config = dict(
    encoder_mlp_ratio=2,
    encoder_qk_norm=False,
    encoder_width=192,
    encoder_positions='sincos',
    text_encoder_mlp_ratio=2,
    text_encoder_bias='all',
    text_encoder_parallel_block=False,
    text_encoder_inner_norm=False,
    beta2=0.99,
    adamw_weight_decay_other_params=0,
)
Rows from block 2 of the text encoder, named by matrix and row number. Rows with one number belong to one attention dimension. Each number is 128 + 24 x the weight over its row's rms, rounded and kept within 0 to 255. All counts start at 0. After the name is the row's rms in percent of the matrix's.
# q: attention query, key and value (stacked) (text_encoder.blocks.2.attn.qkv.weight, 720x256, the q third), inputs 0-127
# k: attention query, key and value (stacked) (text_encoder.blocks.2.attn.qkv.weight, 720x256, the k third), inputs 0-127
q.40 090 [114  91  92  99 147 146 116  79 159 133 118 129 150 134 147 144 121 158 135 110 113 172 107  84 210 141 126 124 152  81 130 144 156 117 168 153 122 115 111 140 115 135 120 129 123 164 127 134 131 151 130 126 108 136  92 133 147 101 121 109 118 117 127 122 118 155 144 104 155 101 169 103 118 147  90 129 112 163 122  97 122 130 154 144 107 122 150 109 126 133 123 136 121  97  81 129 121 142 109 113  99 146 142 133 121 110 114 151 130 138 121 102 149 145  88 126 157 114 123 131 146 129 167  92  82  95 139 168]
k.40 098 [115 121 157 126  81 121 138 145 110 117  75 112 122 116 153 126 130 122 133 151 120 153 105 108 149 121 118  93 144 141 153  79 138 140 117 138 116 101 135 160 109 132 160 121 140 118 119 161 114 143 150 173 139 102  99 169  83  90 130 156  91 124 139 137 116 118 104 147 166 120 185 123 162 134 123 112  82 115 114 121 117 132 126 137 117 108 139 155 112 142 127 120 134 130 151  99 124 196  89 131 103 104  72 143 139 158 146 147 167  94  92 171 107 110  43 151 115  90 104 140 138 141 152 138 136 109 127  84]
q.41 101 [136  77 148  80 112 150 137 103 143 124  56  98  88 121 162 129 110 127 121 140 155 132 132  83 147 142 124 129 135 143 116 172 145 132 176 180 112 140 126 170 135 141 161 105 133 114 149 135 114  97 100 130 105 136 100 111 116 150 165 154 129 127 103 181 163 182 107 125 124 104 152 144  83 144 154  77 135 110 139 164 124 150 122  88 141 106 167 129 112 145 120 152 106 152 104 139 138 119 122 128 147 160 151 104 123 139 122 122 136 119 183 155 121 129 142 119 107 118 163  90 131 135 123 142 140  67 124 147]
k.41 107 [114 129  90 107 151  99 162 104 132 116  92 116  99 119 137 159 150 132 127 108 113 117 118 116 119 174  74 130 138 111 128 135 119 130 126  98 146 146 110 157 123 173 122 129  96 142 118 117 104 141 149 121 120 169 127 129 126  75 135 165 134 151 110 139 114 132 131 168 115 133 111 127 123  90 132 113  70 187  83  98 137 159 144 132 138 110 149 136 127  95 140 107  96 137 103 122 193 157 149 113 103 125 136 106 121 124  92 143 130 140 107 136  79 160 137 153 145 100 115 138 175 156 129 149 131  70 116 135]
q.42 097 [101 156 137 107 126 112 122 140 102 139 140 164 106 127 130  90 182 186 137 121 138 140 116 145 131 113 111 108 120 124 143 128  87 115 119 122 104  90 140 106 125  85 170 117 147 140 124 112  99 114 177 173 147 128 101 171 154 146 127 133 126 124 153 117 121 158 104 167 138 130  91 114 132 109 123 106 117 152 110 112 109  96 173 132 167 119 126 135  84 164 157 171  90 136 129 161 120 140 119 160 117 111 132 146 130 146 149 121 130 133 106 157 121 139 145  98 167 124 137 149 141 131 136  87 157 102 110 114]
k.42 094 [112 136  86 147 112  75 117 138 126 165 163 100 140 136 102 167 107 143 121 156 116 106 132 143 112  87 115 129 104 106 116 140 145 177 142 105 109 101 117 146 133 122 127 141 123 162 146 127 138 164 130  89 152 106 139  97 123 149 150 134 115 125 178 133 136 127 106 142 145 169 124 175 166 110 126 143  92 118 152 119 145 101 137 123 130 159 153  97 113 150 154 116 150 108 151 135 118 114  98 156 162 125 107 129  96  92 115 139 127 142 144 138 142 147 136 175  82 117 111 121 146 188 127 124 118 100  75  79]
q.43 103 [ 87  86 116 144 140 118 114  68 120 154 127 112  86 127 106 179  96 106 120 128 135 126 114 150 160 135 145  93 150 105 138 136 112 110 132 135  98 160 117 145 124 124 143 147 112 117 169 114 132  95 158 128 156  88 143 154 114 117 143  78 116 107 120  93 149 128 110 110  99 155 130 138 135 127 156  62  94 121 114 149 106 108 112 118 111 110 130 118 163 113 125 169 142 116 156 102 101 155 111 117  81  86 125 108 123 147 169 139 149 159 151 119 117  71 121  86  94  93 128 126  92 117 111 174 134 153 125  86]
k.43 102 [136 100 146 108 133 105 126 169 112 130 133 148 146 142 126 151  97 139 137 152 132 140 121 145 120 129 207 160 152 116 128 131 100 164  60 160 112 124 123 116 116 153 101 100 165 128 136 138  86 155 131 149 138 117 126 121 160 141 125 111 117 140 104  83 116 118 154 157 153 109 113 151 138 118 108 148 129 100  96 173 150 110 122 125 129 131 105 164 149  97 101 142 145 163 124  87 148 103 121 117 163 168 119 118 125 179 111 103 126 112 164  96 165 125 147 154 110 133 110 143 115 141 120 111  96 118 117 110]
q.44 105 [128 148 100 122 127  64 115 142 133 136 123 154 138  97 131 127 134  74  96 123 108 102 149 170 103 146  70 120 122 149 128 140 125  66 104  93 102 131 136 106 142 131 120 133 133 136 132 101 146 101 100 107 126 136 108 155 140 148 151 136 140 109 151 127 143  78 129 132  92 127 117 140 116 101 143 124  99 131 161 122 142 111 137 129  96 187 124 126 100 139 155 144 122 111 124 128 123 118 105 132 122 114 117 154 136 138 117 151 139 148 160 161  97  93 153 100 146 144 154 128 136 125 142  97 119  71  99 130]
k.44 110 [ 82 123 147 115 135 118 108 129 130  86  86  95 159 117 147 136 117 128 146 124 106 109 107 148 142 124  94 152 114 156 117  77 114 110 133 132 108 141 136  99 114 127 138 155 129 135 122  81 141 116 123 127 149 123 137 120  89 154 111 117 120 105 128  65 117 149 129 115 109  83 131 123 148 118  84 124 126 125 100  99 117 129 156 101 119 116 160  64 112 115 110 141 119 128 101  79 182 126 133 107 100 165 136 141 131  92 109 154 123 190 129 119 164 117 149 134 134 118 156 106 153  93 135 163 129  97 132 123]
q.45 112 [145 121  99  85 147 130 105  81 145 127 140 135 157 106  90  86 161 101 136 135 138 145 122  97 107 145 123 128 141 149 164  93 154 102 145 148 157 147 147 103 178  83 171 120 136 124 106  98 152 113 114 138 152 126 140 109 166 136 141 102 117 117 171 148 112 143 111 143 144 141 109 135 125 128 105  93  91 149 132 119 157 157 117 114 146 134 182 173 119 174 146 130 130 183 138 141 153  71 158 168 148 139 124 163 145  78 160 107 142 152 158 128 135 152 146 112  84 143 110 157 130 128 178 147 112 106 147 108]
k.45 112 [127 144 154  78 141 110 140 101 151 146 111 123 152 122 140 115 124 163 123 122 100 118 117 137 107 111 139 148 129 140 143 108  85  77 115 141 133 148 116 115 133 139 148 182 108 138 152 146 180 153 131 110 155 133 163 160 129 152 136 136 152 128 144 144 170 146 168 163 156 158 106 103 133 160 169 167 154 156 130 155 138 137 153 117  94 133 148 137 101 111 142 135  96 171 124 164 167 117 141 131 125  90 162 116 161 128 155 131 120 186 138 150 107 150 140 126 184 146 172 120 147 118 107  92 118 135 115  64]
q.46 096 [110  67 163 132 134 142 128  79 106 159 106 104 121 167 101 120 115 104 121 149 142 165 140 136 177  92 138 139 120 151  76 129 134 121 141 136 151 166 109 116  99 117 158 123 104 147 152 147 121 124 134 105  90 101 122  96 133 144 109 111 115 133 127  90 128 138 103  88 108 122 150 133 111  94 136 111 144 122 102 177  84 176 103 155 120 140 154 135 100  96 111 133 132 170 122 171  69 165 116 170 116 108 137 116 158 136  92 121 140 117 113 126 162 143  99 113  87 147 114 135 135 123 137 131  84 103 166 159]
k.46 094 [ 95 122 118 157 122 100 119 128  96  69 124 102  80 113 150 131 112 113 140 119 135 143 151 126 160 163 112 134 142 157 134  96 122 130 109 127 145 121 132 156 129 120 148 125 175 149  99 154 137  89 122 154  82  90  90 185 119 107 107 144 174 144  89 123 116 112 124 171 133 131 104 163 118 147 128 136 142 142 127 157 177 118 116 120 106 131 133 183 130 153 105 120 138 129 161 123 165 105 106 123 123 123 104 118 124 131  91 180 120 109 131 121 154 108 129 152 149 127  67 127 119 180 148 132 147 106 103 127]
q.47 095 [127 122 147 114  78 124 144  95 130 152 121 137 147 162 125  96 155 106 176 182 148 126  99 110 123 143 123 173 112 136 128 141 147 123 179 140 176 145 168 141 121 161 140 132 149 181 100 104 156 107 151 134  94 104 126 151 139 102  86 152 119 147 125 127 129  83  95 162 174 118  69 119  91 133 119  95 124 139 105 121 147 135 180 116 152 122  91 133 141 144 100 152 137 161 104 186 142 104 118  93  97 105  91  95 153 133 134 159 115 123 147 125 149  98  79 142 156 130 136 156 129 182 115 169 116 122 133 147]
k.47 104 [123 127 142 141 103 103 130 106 141  96 154 102 131  86 131 174  85 181 108 129 160 131 140 142  85 154 143 119 130 158 109 114 128 118  95 126  64 104 111 144 144 133 154 102 123 153 147 165  94 141 105 101 171 153  96 113 148  97 109 105 175 100 124 113 122 150 157 149 131 109 142 126 145 118  87 143  97 118 147 127  96 124 153  99 132 109 163 118 125  83 119 152 145 149 132 143 145 145 128 126 144 118  83  70 169 140 131 139 139 140  99 119 107 166 146 119 100  98 109 131 105 125 141 160 145 125 109 104]
q.48 105 [150 125 145 146  98 134 126  99 105 149 116 123 104 149 135 164 137 152 149 106 137  93 108 104 133 163 139 143 106 118 142 137 144 183 121 183 136 152 132 122 122 143 172 101  75 126  68 135 130 110 121 159 115 119 148 173 164 156 124 180 153  98 121 120 125 123 159 148 136 118 139 114 126 128 143 154 134 133 147 156  96 135  78  90  77 152 122 141 125 104 160 121 159 141 113 103 116 115 142 141 126 107 121 144 133 152 141 111 113 159 188 110  89 129 136 103 153 107 132 108 131  96 104 114  96 141  87 119]
k.48 108 [125 168 159 133  87 131 155 144 106 141 120 135 148 108 148  95 119  92 115 101 120 125 129 158 153  86 116 132 110 168  84 140  73 133 144 100  86 114 124 128 122  85 105 106 129 149  84 155 138 124  97 107 138 159 138 115 125 126 104 134 106 145  90 144 155 127 149 120 176 121 135 168 123 133 120 131  65 115  99 139 133 118 145 146 129 135 156 147 125 128  99 130 132 135 115 159  89 117  90  99 121 150 100 129 146 120  78 123 154  95 119 125 121 113 138  75 104 147 108 114 115  66 152 130 119  88 100 164]
q.49 101 [140 107 108 147 150 125 119 152 102 135  98 129 117 116  92 144  81 136 125 145 127 142 140 134 102 117 160 152  77 165 142 104 118 133 129 144 110 167 122 129 154 111  90 104 181 132 121 129 121 123 130 164 131 140 100 117 121  97 119 128 126 125 120 145  74 122 109 134 139 104 112 130 122 113 104 131 149 148  69 169 151 108 157 160 158 142 161 166  91 120 126 118 119  87 135  98 139 133 159  89 137 128 147 133  98 137 120 162 124 136  65 105 126 161 110 126 109 136 158 182 145  97 133 124 143  84 148 106]
k.49 112 [104 153 123 153 111 152 129 121 162 116 135  86 124 137 122  86  70 142 131  91 121 157 159 127 120 105 101  92 116 117 158 139 111 112 136 121 131 121 108 139 121 128 150 140 116 151 141 128  90 163 141 100 175 156 104  91 134 153 136 122 144 130 147 162 138 109 122 121 130 140 142 195 115 139 108 153 117  97 109 106 107  95 174 108 166 144 176 127 127 153 149 170  99 170 142 161 122 132 110 156 161 102  92 130 119 161 101 136 134 137 116 103 118 116 131 146 139 116  85 114 155 139 126 153 131 114  96 124]
q.50 100 [126 162 127  97 125  75 111 153 130 111 156 153 115 127 112  96  72 134 159 145 146  97 142 122 119 118 109  93 148 136  92 126 177 116 136  88 137 125 124 130 149 131 124 122 118 115 114  93 104 106 141 126 117 130 134 116  97 113  97 140  86 151 123 151 162  71 130 108 117 181 146 152 147 117  98 147 141 108 139 115 135 155 130  96 147 176 118 111 110 104 153 133  95 153 158 155 179 140  99 160 160 127 151 102  98 124 119 138 157  91 150  57 101  86 142 136 170 127 142 108 134 112 101 122 151 142 139 129]
k.50 095 [ 90  64 112 145 111 135 106  92 123 156  99 140 128 140 173 119 138 154 120 170 120 119 132 127 180 136 158 143  99 104 135 156 136 113 115 121 121 110 147 130 148 168 128 109  98  50 140 139 139 131 134 141  71 114 151 126 121 142 118  94 124 111 136 145 133 160 143  83 129 154 129 128 142 169 126 116 136 105 175 115 147 169 141 102 134 120 115 111 136 128 116 170 118 128  99 120 127  86 105 131 111 135 140 109  95 120 102 149 140 194  95 110 119 120 133  95 134 168 109 168 156  86 101 126 154 140 140 118]
q.51 116 [101 170 106 186 124 154 112 132 117 122 139 140 119  81 157 102 149 118 164 155 116 145 135  92 143 140 149 128  77 119 129 107 102 148  98 149  69 132 123 150 146 123 100 131 160 139 125  99 113 165 124  78 137 108 134 142 114 158  93 133 123 149 127 111 123 153 141 145 105  97  81 175 177 136 108 106  99 107 137 103 113  98 141 122 111 113 119 151 134 158 184 145 154 140 111 137 112 130 104 179  77 107 112 143 110 172 195 154 136 104  64 132 136 112 152 149 159 156 123 133 151 115 136 159 126 131 116 101]
k.51 099 [150 120 135 142 121 116 132  87 137 121  91 127 151 112 170  74 141 159 104 166 153 135 163 114 143 125 127 134 105  93 179  78  95 131 185 136 150 161 114 104 176 183  94 149 144 120 143 193 145 155 158 117 110 108 128 113 129 135 113 134 123 116 139 150 104 126 129 105 121 119  93 132  95 102 134 155 171 155 104 133 142  78 141 107 137 142 158 113 122 114 126 132 136  82 130 124  87 137 125 111 141 131 151 135 129 144 165  96 124 129 125 131 116 172 144 109 109 166 111 146  96 108 112 180 143 118 148 163]
q.52 103 [104  98  85 104 106 154  97  93  43 140 124  94 127 116 133  82 106 156 138 158 112 117 151 165 126 124 156 117 134 124 159 131 113 122 118 127 122 106 176 123 146 100 148 127 110  93 107 123 146 127 132 128  86 132 124 115 154 163 163 135 123 127 175 123 109 150 155 166 119 134 147 115 147 138  98 133 115 168  96 156  69 105 118 162 142  89  92 152 140 132 158 133 105 137 169  98 184 119 153 114 196 139 151 153 129 127 111 124 112 139 118  99 128 113 118 129 128 124 138 120 103 100 125  83  74 114 110 100]
k.52 119 [ 85 122 124 119 124 167 116  97 118 170 152 132 143 143 122 124 118 123 184 145  94 149 145 154 175 165 164 130 159 125 175 135 140 138 173 122 157 125 143 137 133 130  85 128 141  96 127 142 129 139 143 146  75 179 147 143 137 111 145 144 161  72 127 129 107 125 131 143  92 132  99 135 105 129 186  90 136 137 135 140 159 135 137  98  76 121  82 152 140 104 122 136 147  95 122 135  89 109 156  98 157 123 149  97 135 102 170 150 125 146 135 108 103 116 138  74 108 143 131 142  74 122 121 116 129 129 147 133]
q.53 100 [128 129  54 144  60  93 150  81 140  84 119 128 112 111 134 113 135 117 138  97 141 106 135 168 149 141 147 129  89 120 133 128 141  98 135 128  85  73 117 134 156 168 123 105 125  81  78 136 115 142  98 103 113 121 144 174 159 114  90 157 123 110 123 150 128  93 141 101 122 117 115 126 132 155 155 118 126 119 126 162 128 160 142 107 124 149 163 138 146 104 102 169 115 112 120 137 130 173 143 131 113 151 135 147 118 107 170 129 120 107 151 147 123 155 160 111 130 139 111 140 155 123 103 173 120 153 164 122]
k.53 106 [110  70 146 122 138  93 100  95 134 113 116 142 135 131 144 126 139 192  77 145 114 125 124 117  80 145 119 116 133  98  73 122 127 160 169 165 149 154 114 149 104 138 120 142 146 126 113 108  88 159 125 131  90 107 145  97 164 125 130 121 122 140  99  90 117 150 145 164 120 145 122 111 121  94 152 147 125 146 123 135 145 144 108 136 111  89 114  95 122 129 125 130 133 112 102 122 184  88 108 142 159  82 121 115 128 159 107  97 157 149  88 138 131  98 151 178 110 113 150 144 111 133 161 105 148 189 142  94]
q.54 125 [140 142 136 126 151 117  91 152 148 109 136 107 146 183 116  83 159 150 144 139 135  98 112  98 150 101 165 114  77 106 122 140 113 120 140  84 196 128 132 116 121 130 121 117 115 147  97  75 143 103 149  96 152 124 134  68 147 117 164 140 119 193 143 118 103 147 121 163 122 105 133 139 117  89 115 126 117 109 139 194 123 126 140 162 167 140 111 135 147 105 154  99 110 110 132 135 180 122 144 137 133 110 142 103  74  83 119 150 111 168 124 141 122 114 127 134 146 143 162 118 134  97 119 124 170 156 107  95]
k.54 139 [117 132 105  85 126  88 177 130 126 149 166 153 150 180 162 120 143 148 106  97 159 138 123  99 113 124 101  96  69 134 115  97 134 104 127 143 121  95 103 146 114 115 173 117 136 133  89 117 140 127 103  97 193 133 112 120 127 132 118 129 167 132 118 104 109 120 160 143 126 100 131  97 138 124 109 147 105  97 127 138 142 132 120 158 174 136 166 138 121 132 141 151 162 166 123 141 100 119  71 102 124 130  91 119 115 154 135  93 103  96 141 119 125 148 127  80 134 134 125 120 144 118 124 177 147 124 112 105]
q.55 112 [108 112 161  93 113 129 142 138  70 127 148 142 119 148 139 164 151 130 108 126 124 136 102 160  94 170 114 130 136 138 130 154 149 135 105 151  85 144 131 105 134 153 148 147 121  73 139 137 120 137  67  92 164 116 134 175 126 129  95 127 145 139 119 136 139 165 148 122 134 103  70 134  83 112 126 114 105 150 100 154 122 132 133 102 124 111 177  97 125 178 124 100 144 119 142  80  86 179 110  98 112 124 100 106 119 132 171 104 115 126 157  85 139  90 157 184 137 157 116 133 146 101 108 146 127  93 144 127]
k.55 110 [138 140 146 163 112  90 167 160 147 140 164 169 143 112 128 132 137 129  90 102 141 173 193 102 103 115 102 105 117 135  81 172 158 133 126 141 140 152 103 146 148 133 139 157 143 158 109 119 107 129 126 146 142 105 109 116 121 134  94  81 131 156 108 120 131 124 146 116 151 109  94 111 139 113  87 109 122 110 114 147 134 113 126 163 119  99 171 122 125 101 109 106 108 110 137 132 111 117 100 167 141 136 117 182 135 124 118 132 148 121  76 112 144 123 120 106  88 136 130 149 135 132 120 153 111 120  73 171]
q.56 112 [136 160 142 108 134 140 126 139  98 119 134 104 123 164 111  93 132 143 122  89  77 127 168 147 114 147 116 110 104 107 124 115  84  90 108 108 149 129 133  83 163 108 145 138 130 124 139 124 172 103 127 133 109 153 137  92 124 143 127 126 101 136 134 153  99 108 127 122  95 178 181 153 140 114 101 136 179 103  56 135 123 156 137 150 152 146 131 121 143 162 136 142 140 143 140 122 121 125 122 116 158 127 140 148 176  75 110 151 119 135 151 139  99 150 112 144 124 123 116 130 126  98 180 142 114 176 116  99]
k.56 099 [159 130  73 150 128  96 161 100 173 103  99 142 117 163  88 119  90 128 119  69 130 125 139 110 106 147 106 119 131 143 121 123  74 114 160  82  87 116 108 162 136 147 131  92 128 129 136 133 147 125 148 113 104 165 105 117 122  95  89 102 165 165 140 117 130 117 134 101  71 120 136 116 135 125 112 152 143 107 149 128 143 137 140 141 115 157 103 115 162 120 144 186 146 137 115 171 145  99 130 170  87 141 148 115 133 136 113 145 116 138 133 102 115 149  98  80 139 108 145  94 137 128 110 142 123 117 152 143]
q.57 105 [100 154 114 177 168 158 108 143 115 134 173 130 132  98 110 160  96  85 134 108 129 110 131  92 163 113 142 120 154 177 157 146 105 146 107 105 162 140  95 121 131 147 136 108 121  81  99 103 120 119 160 148 122 130 111  80 106 108 112 115 116 111 129 124 100 134 135 137 107 146 126 119 100 117 109  99 118 134 154  99 148 107 127 138 149 121 112 134 106 141 154 156 122 140 140 123 140 128 146 130  96 133 120  97 118 115  88 157 120 151 132 119 100 118  71  83 143 136 127  84  89  98 137 128 187 131 133 120]
k.57 104 [179 130 141  91 111 121 124 113 121 106  94 102 114 151 149  63 106 127 140 106 105 122 158 163 151 110  92 133 135 209 152  87 106  93 143 144 120 136 155 112 127 140 141 115 174 138 140 159 135 117 118 135 127 188 167 116 126  92 159 131 144 141 135 151 119 154 112  92 133 115 149 118 111 140 104 135 143 142 136 114 149 109  98 139 131 106 144 115 114 154 156 122 106 139 147 168 137 136 115  94 123 153 153 172 148 141  87 135 111 155 141 102 124 132 127 116 158 133 105 104 128 151 134 146 133 136 104 116]
q.58 109 [164  84 164 118 101 128 131 103 118 126 130 125 154 121 134 116 114  97 109 103 133 165 109 155 142 128 186 144 146 120 103 145  86 134 132  91 111 135  96 110 105  94 131 159 168 100  76 146 131 111 133 125 163 106 116 130 149 107 142 132 121 119 113 112 109 125 149 153 170 127 135 117 143 119 150 117 121 106  77 137 125 104 138 155 159 100 162  94 106 153  85 108 125 130 149 131 120 153 151 116  97 141 139 124 163 102 150 146 124 139 139  96 100 126 123 125 139 124 151 127 154 127 147 116 180 119 166 128]
k.58 113 [121 112 170 175 136 122 154 152 134 109 107 101 148 102 174 169 124  91 131 138 134 153 128  93 114 152 111 123 153 126 144 110  89 123 152 141 128 151 132 126  96  52 122 112 115 131 159 121 167 120  96 104 131 101  84  97 128 127 103 168 117 125 170 101 124 144 173 113 110 129  95 111 146 129 145 137 117 119 107  88 123 188 128 154 144 168 108 168 167 123 147 109 146 118 157 159 131 167 110 125 130 112 163 114 153  96 106 149 138 148 117 127  83 157 103 106 129 111 153 113 140 196 138 159 115 134  94 183]
q.59 125 [128 140 156 151 117 132 147  80 125 158 132 112 117 164 166 122 114 124 112 180 170 143 159 144 147 147 140 127 167 123 102  77 131 141 121 120 193 174 121 101  98 152 158 159 115 137 148 114 117 147 150 127 158 151 124 111 151 178 120  60 150 151 158 155 148  95 127 146 149 111 142 138 135 122 110 106 140 137 158 138 115 116 114 141  92 138  82 132 141 142 109 102 141 101 119 125  74 123 151 129 109 130 142 134 120 127 119 136  98 111  89 172 161 121  78  98 126 137 122 153 123 107 105  98 124 122 101 120]
k.59 118 [ 99 151 127 141 123 150 111 142  99 100 140 110 113 117 138 138 137 147 176 194 120 206 159 135 163 134 124 153 134 105  98 186 119 114 163 103 123 118 128 141 150 156 105 125  95 155 147 148 122 135 107 139 116 106 125 151 133 117 147 137 108 135 138 145 138  98 130 162 134 113 162 122 118 135 119 118 122 104 151 170 149 125 131 159 103 149 144 143 127 110 119 117 135 132 153 159  90  95 109 116 136 145 118 127 161 135 169 161 113 131 152  93 136 121 127 158 137 161 112 147 131 144 144  86 121 153 183 141]
q.60 106 [150 115 119 141  98  89 140 143 111 130 119 160 145 115 154 156 138 120 121 153  94 109 119 147 150 150 151 143 181 168 152 132 146 143 118 118 204 131 146 118 107 170 125 136 139 145 145 113 172 137 122 164 146 133 104 109 136 124 155 135 112  55 144 146 134  95 113 103 105  85 117  85 134 114 125 150  96 172 140 188 111 106 119 163 119 150 118 140  86 100 153 165 125  86 120 124 124 164 130  71 156 139 113 106  99  90  97 121 138 125 148 194 129  92 107 140 146 119 107 124 127 106 135  97 129 118 106 163]
k.60 106 [126 130 127 100 179 169 109 138 105 145 153 126 108 134 110 163 141 153 144 147 137 127 160 156  96 142 169 153 187 151 128 128 134 128 102 125 137 122 119 136 115 139 128 139 124 125 136 128  88 126 167 113 118 205 102  83 160 120 159 117 116 134 155 127 120 147 125 145 111 152 129 128 108 143 127 135 160 173 144 143 104 139 114 165 130 123  85 125 116 154 122 140 127  91 131 126 141 187 144 166 181 109 127  94 110 119 168 129 104 134 127 158 120 109 135  73  98  86 104 125 145 138 129 138 145 138 124 109]
q.61 120 [138 116 125 152 144 136 134 139 129 177 146 134 113 173 153 167 143 116 104 110 142 163 132  74 114 112 122 124 177  96 138 148 118 144 149 122 115 195 125 115 111 126 152 127 119 132 125 102 107 136 111 142 140 175 134  95 167 139  90 124 134 101 134 127 141  88 161 123 159 123 138 101 132 119 154 110 138 114 113 166 116 131  88 142 100 129 158 122  85 101 113 122 135 157 149 111 110 127 149 169  91 113  99 116 158  96 164  96 128 160 155 114 141 123 142  91 106 156 141 113 121  98 104 102 140 151 172 114]
k.61 110 [141 137  98 119 120 143 140 140 140 102 145  93  95  99 101 119 161  99 162 186 142 130 114  95 139 171 113 146 109 115 126 120  95 107 110 111 105 110 129 112 107  94 151  82 142 101 108 137 151 134 131 142 126 149 138 135 121 134  84 101 110 154 148 100 161 156 124 127 115  76 110 120 159 145 147 126 138 116 149 111 155 127 104 160 114 131 114 171 117  95  71 104 104 161 112 151 118 143  90 132 131 147 161 136 114 116 114 149 150 123  88 191  93 117 116 123 147 138 150 109 124 168 120 109 153 141 159 151]
q.62 101 [125 120 178 109  81  93 131 148 132 132 135 172 137 144 118 109 101 140 106 108 126  88 140 126 129 125 119 130 168 130 140 154 116 150 133 137 143  99 162 127  85 143 161 118 121  90 173 155 119 146 146 144 172  96 136 123  89 115 103 122 153 141 118 114 163 133 145  93 138 136 142 117 106 131 159 117 116  75 130 111 129 178 131 118 113  99 165 137  77  80 155  85 142 127  97 168 115 108 110 116 154 128 108  78 124 147  90  96  94  92 170 120  59 105 121 158 102 126 105 116 154  94 152 110 113 131 136 126]
k.62 114 [123 177 120  82 213 136 157 173 122 120 108 141 122 121 108 121 102 109 155 154 140 147 167 151 165 127  94 129 122 146 122 109 153 172 136 148 127 118 110 136 138 119 152 140 159 157 124 130 113  91 169 171 105 110 130 113 142 133 105 116 156  99  99 115 138 111 100 127 131 113 162 141  99 104 128 111 121 132 146 172 162 118  95 142 107 107 161 109 156  64  75 107 129 126 126 166  79  82 102 111 126 116 108 132 152 111 133 132  99 111 123  90 127 129 137 162 100 137 119 123 103 131 100 108 107 135 143 147]
q.63 112 [130 122 121 143 130 140 125  87 137 139 138 105 101  90 129 131  95 135 124 128 136  80 123 132 134 130 138 117 122 105  55 183 137 155 146 139 135 135 146 128 148 131 141 136 116  84 104 164 136 162 149  90 115  90 164 161 122 144 105 146 106 141 110 167 107 123 178 105 136 129 151 136 141 101 140 102 124  95 131 141 142 101 143 107 127 119 106 125 124 109  91 114 135 111 126  96 131  98 121 148  93 121 119 101 154  81 204 120 109 164 116 124 168 167 152 100 127 129 137 138 103 106 111 131 131 165 122  67]
k.63 103 [ 75 103  97 103 165 176 130 125 127 118 137 116 129 111 159 142 158 128 122  94 139 195 139  98 165 158 179  93 111  98 108 116 131 131 111 134 121 131  98 138 107 169 121 108  87 130 124  89 142 115 117  97  95 113 133 117 113  96  88 141 118 132 131  90 124  83 138 170 148 144 139 170 116 137 159 117 132 135 131 126 178 140 112 124 130  94 138 170 125 113  97 111 135 134 129 176 114 142 110 135 143 112 166 159 114 127 107 145 117 128 123 127 134 112 179 104 117 133 121 143 166 102  78 140 158 143 154 138]
q.64 099 [154 116 139 129 114 147 178 139 130 179 108 144 135 153 150 128 116 124 110 100  91 136 176 138 127 104 170 171 140 100  98 146 106 100 147 123 105 143  95  72 171 123 115 113 131  76 127 107 129 144  92 108 122 121 124 135 122 122 102  87  98 154 141 141 115 122 123 123 135 135 109 132 104 105 138 126 130 151 134  85 159  92 158  92 139 131 126 114 158 116 136 154 114 101 146 148 109 145 144 130 151 109 152 102 134 140 140 104 119  88 122  97 171 107 156  99  90 144  71 154 111 117 148 141 190 107 143 138]
k.64 098 [150 122 136 120 122 128 105 112 102  80 146 113 132 133 105  78  87 134 136 111 143  99 147 156 124  92 115 121  77 104 163 111 111 136 101 174 142 147 119 118 110 104 138 128  68 104 117 115  86 121 142  91 136 154  99  93  81 163 158 132 130 136 167  99 121 130 132 183 134 136 106 168 120 129 143 133 142 102 126 153 146 104 110 114 129 164 142 118 133 158 149 153 159 127 147 182 101  95 119 163 124 130  63 102 108 130 109 121 119 137 100  96 145 127 111 108 172 144 116 115 136 154 126  98 139 169 154 130]
q.65 112 [174 191 113 138 101 122  76  69 130 131 122  96 136 124 148 118 173 170 163 113 114 111 148 150 110 114 106 134 157 128 159 161 141 134 122 118 105 174 142 168 135 151  91 113 140 119 143 144 125 121 107 170 158 139 105 130 188 171 106 104 119 152 135 128 124 134 119 125 142 133 130  87 166 126 147 101 110 116 189 108 132 127 154 120 164 117  99 156 138 136  87 132 184 131 139 135 163 137 109 163 141 124 142 119 122 124 118 135 117  92 154 117 142 157 106 129 126 155 108 144 124 128 176 132  85 149  83 110]
k.65 123 [130 118 108 134  95 123 112 109  97 140 102 136 111 110 136 173 165 151 134 157 147 133 111 113 115 102 149 111 161 169 131 157 149 134  96 129 127 160 144 166 111 140  94 162 166  68 116 136  94 142 173 126 135 109 137 154 115 125 118 131 125 106 147  95 135 140 148 114 146 123 126 151  93 133 148 128 137 140 142 134 142 114 140 128 122 110 117 158  95 163 137 121 138 115 141 136 127 144 129 126 168  95 158 116 133 129 185 150 171 107 124  96 113 152 154 101 132 125 145 132  84 157 147 127 167 205 174 150]
q.66 114 [104 103 163 130 101 173 126 121 129 129 118 140 130 113 103 127 129 108 123 117  97 113 136 150 145 155 105 150 105 147 103 160 110 132 151 138 102 129 118 143 159 150 121 143 117 140 138 162 112 111 115 116 152 125 208 106 135 120 177 128 140 143 131 109 133 143 152 124 131 135 140 140 128 135 128 128 140 101 126 181 109 130 127 133 154 114 110 100 145 131 109 135 162 164 110 119  95  92 127 160 118 131 127 139 160 152 157 155 109 139 148  99 124 128 158 133  99 101 122 107  84  92 141 168 135 154  69 113]
k.66 113 [137 145 138 139 146 193 129 134 104 136 118 141  84 145  89 113 151  73 106  70 166 154 112 106 138 164 120 114 165 110 157 126 101 156 162 116  89 112 112  94  90  92  98 150 125 155  91 123 131 162  83 155  78 126  95 133 136 143  77 140 159 121  95 135 156 116 134 141 109 134 142 116 160 135 148 119 117 156 128 162 122 139  98 120  93 118 145 130 139 152 125 170 118 118 131 125 113 156 115 111 122 150 132 133 127 126 100 124 160 138 121 189 117 162 145 133 130 124 151 132 123 116 112 146 118 107 110 130]